From a checkpoint of a small audio frame classifier: held-out accuracy 98%.
Rows from block 4 of a small audio frame classifier, named by matrix and row number. Rows with one number belong to one channel. Each number is 128 + 32 x the weight over its row's rms, rounded and kept within 0 to 255. All counts start at 0.
Before each channel's rows are labels from the 100 clips, of 14976, where the channel reaches its highest value: "peak on" is the class under the peak. Only what is clearly more common there than usual is listed. The data: short pieces for a synthesised band: melody, chords, bass and drums. In brackets: how many of the 100, against the usual share in percent.
# convs0: first width-7 conv (model.blocks.4.convs.0.weight, 128x128x7, each kernel summed), inputs 0-31
# convs1: second width-7 conv (model.blocks.4.convs.1.weight, 128x128x7, transposed, each kernel summed), outputs 0-31

peak on: D major chord (49 vs 3.1); D minor chord (37 vs 3.3)
convs0.63 [192 155 126 117  80 134 148 113 115 129 158 121 136 131  72 133  93 116 199 114 156 126 166 132 148  95  93 132  98  98  88 132]
convs1.63 [ 84 137 136 148 104 134 113 108 153 129 137 109 119  97 148 134  52 123  69 128  60  87 134 131 160 101 120 142 140 149 127 105]

peak on: A major chord (43 vs 3.2)
convs0.53 [151 138 158 138 157 107 159 130 106 139  76  81  92 178 170 164 129 146 109 125 182 168 149 119 143  87 135 181 158 123 148 178]
convs1.53 [106 139  93 106 134  81  99 135 154  79  18 129 136 119 109 131 151 110 160 153 158 105 147 128 123 164 126 148 155 108 115 177]

peak on: A major chord (29 vs 3.2)
convs0.11 [105 110  95 127 144 167 173 181 107 122 122  73 146  93 126 175  98  93  96 123 146 104 123 146 122 100 141  97 130  75 130 107]
convs1.11 [140  94 111 160 113 125 122 137 121 161 101 117  86  44 141 136 166 111 170  92 130  88 120 132 164 145 154 168 156 141  98 121]

peak on: E minor chord (60 vs 3.2)
convs0.85 [109 131 111 143 170 186  86 114 184 127 123 158 116 171 165 211 210 137 116 181 115 135 110 101 115 139 107 111 151 132 200  98]
convs1.85 [128 131 131 136 120  98  95  65 128 102 133 115 172  92 124 133 116 112  83 101 124 107 155 150 142 118 129  59  71 115 117  95]

peak on: A# minor chord (38 vs 3.1)
convs0.12 [135 141 114 144  96 119 101 135 174 143 129 208 172 135 112 111 120 150 151 167 122 172 113 162 125 153 104 126 173 129 140 143]
convs1.12 [127 112 108 119 157 108 143 130 140  94 160 134  80 120  50  29 148 106 155 116  99 113 162 119  94 178 107 110 136 130  93 131]

peak on: E minor chord (25 vs 3.2)
convs0.68 [141 114  96 125 172  99 150 145 155 209 124 117 129  96 129 145  83 151 119  92 111 138  82 117 104  98 159 158 107 151  88 119]
convs1.68 [104  78 142 159 140 105  93 135 221 101 125 158 112 115 194 109 129 135 142 155  88 110 102 128  91 150 159 113 100 117  73  81]

peak on: G major chord (86 vs 3.2)
convs0.107 [118 113 126 184 141 130 135 141 190 140 157 127 137  82 158 116 138 136 161 177 147 140 121 195 150 111 133 133 209 153 139 110]
convs1.107 [117 117 133 101  93  83  69  96 153 109 140 107 113 123 118 148  78 107 132 126 100 135  51 184 125 109 110  55 127 135 103  93]

peak on: G major chord (43 vs 3.2); B minor chord (39 vs 3.2)
convs0.6 [173 115  94 124 138 119 140 153 123 151 119 153 112 103 164 153 136 158 152 155 164 111 116  94 141 147 131 123  79 162 164 134]
convs1.6 [122 106  95 170 140 102 117 121 153 151 120 108  97  98  93 114  49 100 140 107 156 124  83 177 140  58 158  91 127 129 108 134]

peak on: G major chord (89 vs 3.2)
convs0.113 [129 120 119 118 146 134 116 138 205 122  95 148 115 148  93 102  91  92  98 125 193 110 119 177 166 123  96 111 175 126 127 129]
convs1.113 [126 128 111  84 125  97 103 119 125  50 158 140 122 124 108 169  84 142 209 110 106 118  94 117 151 116  77 123 164  84  86 148]

peak on: C# major chord (50 vs 3)
convs0.42 [ 84 123  81  45  87 112 151 152 106 159 117 125 130 148 120 195 112  88 131 200 165 156 109 110 137 104 151  92 136  92 139 141]
convs1.42 [ 68  90 141 132 150 109 140 146 139 144 249 124 121 219  53  77 116 106 141  97 137 116 125 105 112 153 146 149 121 133 120  57]

peak on: G minor chord (57 vs 3.1); G major chord (25 vs 3.2)
convs0.103 [ 91 144 114 186  94  96  74 155 153 121 117 144 126  87 134 103 153 177  77 173 119 138 195 135 134 152 142 167 166  93 133 139]
convs1.103 [107 142  86 133 124 147 139 172 144 131 120 134 140 129 127 113 119  94 128 163 156 142 117 129 200 102  97 152  96 116 107  95]

peak on: C minor chord (40 vs 3.1)
convs0.56 [166  84 121 124  83 163 137 188 116 132 126  88 132 161 135 112  84 151 104 102 172 117  79 105 141  72 101 123 164 128 127 113]
convs1.56 [ 84 109 135 124 111  94 153 155 155 129  95 111 106 203 142 117  66 129 157 109 189  37 100 143 135  90 127 128 127 104 128 138]

peak on: D major chord (54 vs 3.1)
convs0.69 [174 136 145 119 148 147 192 145 122 123 114  98 148 165 168 140 132 128 121 129 180 130 185  80 135 141 128 131 170 113 133  74]
convs1.69 [ 99 148 111 138 133 118 129  92 153 124 112  98 100 154  59  95  98 133 107 113 117 149 185 163  73  94  97 138  87 107  97 123]

peak on: A minor chord (53 vs 3.2)
convs0.97 [113 110 116 101 126 122  80 155 100 180 139  98 131 114 159  88 154 139 118 137 118 133 108 141 122 189  88 167 147 110 171  85]
convs1.97 [ 79 175 152 123  92 120  98 141 130 219 146  91  84 123  70 195 172 136 145 119 205 131 134 154 111 128 106 152  74 156  88 142]

peak on: A major chord (59 vs 3.2)
convs0.76 [190 116 165 127 164 107 142 216 143 124 134 112 106 119 146 153 165 135  83  91 181 115  82 150 169 138 171 157 144 154 135 109]
convs1.76 [ 83 107 118 139 121  87 120 146 121 154  61  90  77  94 116 162 153 110 170  95 174  90 119 104 148 168 155 113 119 115  71 170]

peak on: A# minor chord (40 vs 3.1); A# major chord (30 vs 3.1)
convs0.59 [104 131  54  83 148 139 114 148 196 113 200 239 154 165 104 168  71 100 141  81 100 118 104 140 107 139 130 118 122 147 119 123]
convs1.59 [ 95 101 114 145 100 101 142 113 121 115 129  73  72 117 124 105  77 136  86 154 101  91  91  79 148  99 152 104  72 119 103  55]

peak on: F minor chord (57 vs 3); C# major chord (27 vs 3)
convs0.66 [ 87 177  73 116 155 132 127 122 160 104 118  99 105  76 137 181  84 116 129 169 118 117 102 115 172 115 141 124 109 108  97 160]
convs1.66 [107  79  45 138 141 104 116 137  86  68 147 115 152 136 110 131 119 133  83 118 110  63 104 170  86 106 122 134 107  74 187  83]

peak on: E major chord (42 vs 3.2)
convs0.26 [117 129 123 176  86 112  62 192 132 126 101 113 138 123 122 103 123 132  91 169 122  90 101 168 146 115  97 143  78  81  43 100]
convs1.26 [174 120 124 106 143 139 105 146  73 145 169 114 135 136 120 115 110 215  68 125  78 111  79 122 114  86 104 198  54  93 155 121]

peak on: C# major chord (28 vs 3); C# minor chord (27 vs 3)
convs0.25 [105 103 126  96 156 103 117 175  74 127 121 108 101 132 158 126 112 167 139 124 102 184  54 108  82 112 104  85  73  94  68 103]
convs1.25 [106 104 187 125 192 125 180  91 137  60 191 140 142 124 155  76  89  96 109  95  84 122 112  56  90 132  74 156 138 127 121 156]

peak on: C minor chord (46 vs 3.1); C major chord (29 vs 3.3)
convs0.7 [112 176  60 123 118  87 162 131 119 192 117 126 119 205 140 136  63 124 127 129 123 152 114 140  99  99 151 122  92  75  54 120]
convs1.7 [161 141 185 107 149 108  91 132 101 134 102 143 131 153 126 123  96 100 118 123  84 149 149  96  97  74 101  95  66 111 118 113]

peak on: A# minor chord (71 vs 3.1)
convs0.57 [105 149 145  76 135 158 128 189 129 106 181 215 142 129 112 155 137 145 131 123 175 147  72 114 177 121 170 114 133 124  95 141]
convs1.57 [150 115 135 132 100  94 103 107 112  77 131  73 102 124 121 110 153 135 107 110 145 154 176 109 115 158  86  96 116  83 156  61]

peak on: A# minor chord (61 vs 3.1); A major chord (28 vs 3.2)
convs0.124 [140 126 125 161 181  80 157 161 108 117 155 189  81 120 102 126 105 123 160  81 140 224 116 114 101 168 138 136 133 172 174 147]
convs1.124 [108  96 117 139 120 124 134 122 149  91 170  38 101 121 128 124 131 109 125 138 120 116 111 160  95 159 119  89 156 138  95 141]

peak on: A minor chord (67 vs 3.2)
convs0.40 [137 154 173 153 193 100 157 149 121  93 118  41 106 102  40 118 103 140 111 105 142 116  72 112 147 125 109 117  37  98 121  78]
convs1.40 [ 75 166 126 155 146  86 149  78 168 118 162 105 127 139  49  48 133 135 121 119 137 154 174 131 151 207 146 118 190 128 105 110]

peak on: F minor chord (71 vs 3)
convs0.35 [ 74  85 149 128 176 137 139 159 152  98 153 140 103 129 161 164 100 132 151 102 114 123 101  80 121 109 105 135 131 131 205 173]
convs1.35 [138  88 110 103 107 124 126 121 188 147 207 104 180 113 149 140 146 144 148  78 170 111 145 151 132 147 199 121 119  91 123  49]

peak on: A# minor chord (45 vs 3.1)
convs0.81 [ 83 119  88 144 127 105 150  69 118  97 126 119  94 112 148 100 121 179 100 110  68 178 115 124 130  98 121 131 174  87  62 169]
convs1.81 [129  95 166 162 144  80  94  84  72 163  99 130 156  95 160 110  95 188  92 132  84 141 176 161 116 123  95 104  77  91 125 131]

peak on: A minor chord (28 vs 3.2); F# minor chord (27 vs 3.2)
convs0.98 [134 132 179  66  95  88 108 205 132  91 100  62 111 145 134 138 136 104 120 131 131 182 167 156 129  93 107 127 149 126 108 115]
convs1.98 [144 174 133 133 150 151 140 150 131 144  73  90 123 110 102  60 171 101  50 118 128 198 219 140 144 138  49 138 173 104 108 151]

peak on: E major chord (82 vs 3.2)
convs0.83 [145  98 130 135 123 163 178 167 107 162 126 152 120 125 173 157 115 182  83 141  87 175 124 205 100 125 121 123 152 131 120  92]
convs1.83 [115  97 150 152  97 129 103 102  81 194 132  94 138  80 111 114 124 222 102  80  76 138 119 140 100 121  96 130  72  94  66 120]

peak on: A minor chord (46 vs 3.2); C major chord (28 vs 3.3)
convs0.1 [ 91  91 116 135 114 148  87  62 145 108 127  92  92 101 172  90 126 149 126 162 127 141 106 125 146 165 141  84 166 114 123 129]
convs1.1 [ 90 107 177 123 107 137 102 100 135  47  90 114  65 114 125 151 129 118 147 116 162 156 109  64  95 131 206  76 125 102 108 127]

peak on: E minor chord (47 vs 3.2); E major chord (43 vs 3.2)
convs0.23 [142 100 136 134  94 148 145 127 130 123  99 146 122 145 111 197 112 175 172 162 145 140 120 210 154 124  90 121  70  94 160 102]
convs1.23 [119  73  72 180  99 117 106  84 169 107 110  94 140 135 150  73 102 126  92 122  57 101 111 104 143 107 135 155 129 143  92  73]

peak on: F minor chord (35 vs 3)
convs0.39 [ 96 100 162 144  57  82 142  83 119  67 133 146 116 166  95 129 107 129 107  91 121 144  81  61 132  49 165 123 148  80 133 135]
convs1.39 [130 122 139 106 102 118 110 172 181  91 210 160 154 117 173 155 136 159 166 113 124  87 143 149  62 131 160 140 111 140 110 134]

peak on: G major chord (30 vs 3.2); G minor chord (28 vs 3.1)
convs0.13 [182 131 112 185 129 122 131 127  81 140 117 122 143 112  69 107  84  85 160 113  85 106 176 145 129 112  88 145 167 110  81 145]
convs1.13 [ 81 144 122 161  90 116 139 132 100  77 118  99 107  78 149 123  80 119  70 158  67 144  94 169 167  79 109 119 124 140 105 136]

peak on: G minor chord (34 vs 3.1); B minor chord (25 vs 3.2)
convs0.100 [120 117 168 191 134 113 126  63 136  96 119 130 111 127 152 119 163 186 147 189  77 106 185 167 148  80 128 111 111 117 163 111]
convs1.100 [135  91 115  75 132 166 124  84  83 101 101 140 160 125 106 128  97 153  40 119 116 100 138 139 146 129 106 160 107  78  97  87]

peak on: F minor chord (67 vs 3)
convs0.99 [133 190 109  94 123  97  63 134 101 113 120 105  90 156  95 109 121 118 106 200 101  95 116 113 101 143  93  79 106  49 123  82]
convs1.99 [132 135 131 137 112 131 135 179 156 145 115 100 121 168  73  74  90 179 102 118 138 117 119 152 148  71 132  99  80 120 150 124]

peak on: F minor chord (56 vs 3)
convs0.20 [115 141 134 207  98 125 107 134 139  82 121 114  93 142 123 141 152 110 136 116 179 125 153 144 111  99  77 108 146 148 105  71]
convs1.20 [126 156 145 151  89 116 151  91 171  94  40 102 101  97 100 120 135 102 149 119  86 168 127 107 157 131 174  60 146 119 153 119]

peak on: G minor chord (54 vs 3.1); D# major chord (45 vs 3.1)
convs0.116 [109 108 115 144 155 158 118 133 151  82 142 149  90  82 123 150 143 110 125  74 105 155  84 111 122 112 156 140 132  88 116 148]
convs1.116 [151 157 130 100 152 161 156  90  45 173  98 120 135  96 103 128 143 179  77 173 120 153  88 127 124 130  82 247  99 167  96 147]

peak on: G minor chord (26 vs 3.1); A# minor chord (25 vs 3.1)
convs0.49 [ 95 136  93 143 102 174 173 110 115  99 125 229 131  96 123 155 122 119 149 144  99  99 152 126 102 114  93  94 135 103  45 116]
convs1.49 [ 97 107 149  91 128 118  99 102  91 116 137 143  81 155 185 115 101 112 122 111 108  83  73 140 122  99 129 129 148 119 108 115]

peak on: A# minor chord (47 vs 3.1); A# major chord (27 vs 3.1)
convs0.27 [100 179 138  50 149 125 103 178 169 141 145 133 148 129  83 118 115  92 116 127 144 161 106 110 115  90 168  96 117  85 124 138]
convs1.27 [172 110 142  97 141  83 165 150 106 100 130 129 152 121  92 102 122 135 115  82 117 116  84 129 117 165 113 122 108 115  95 145]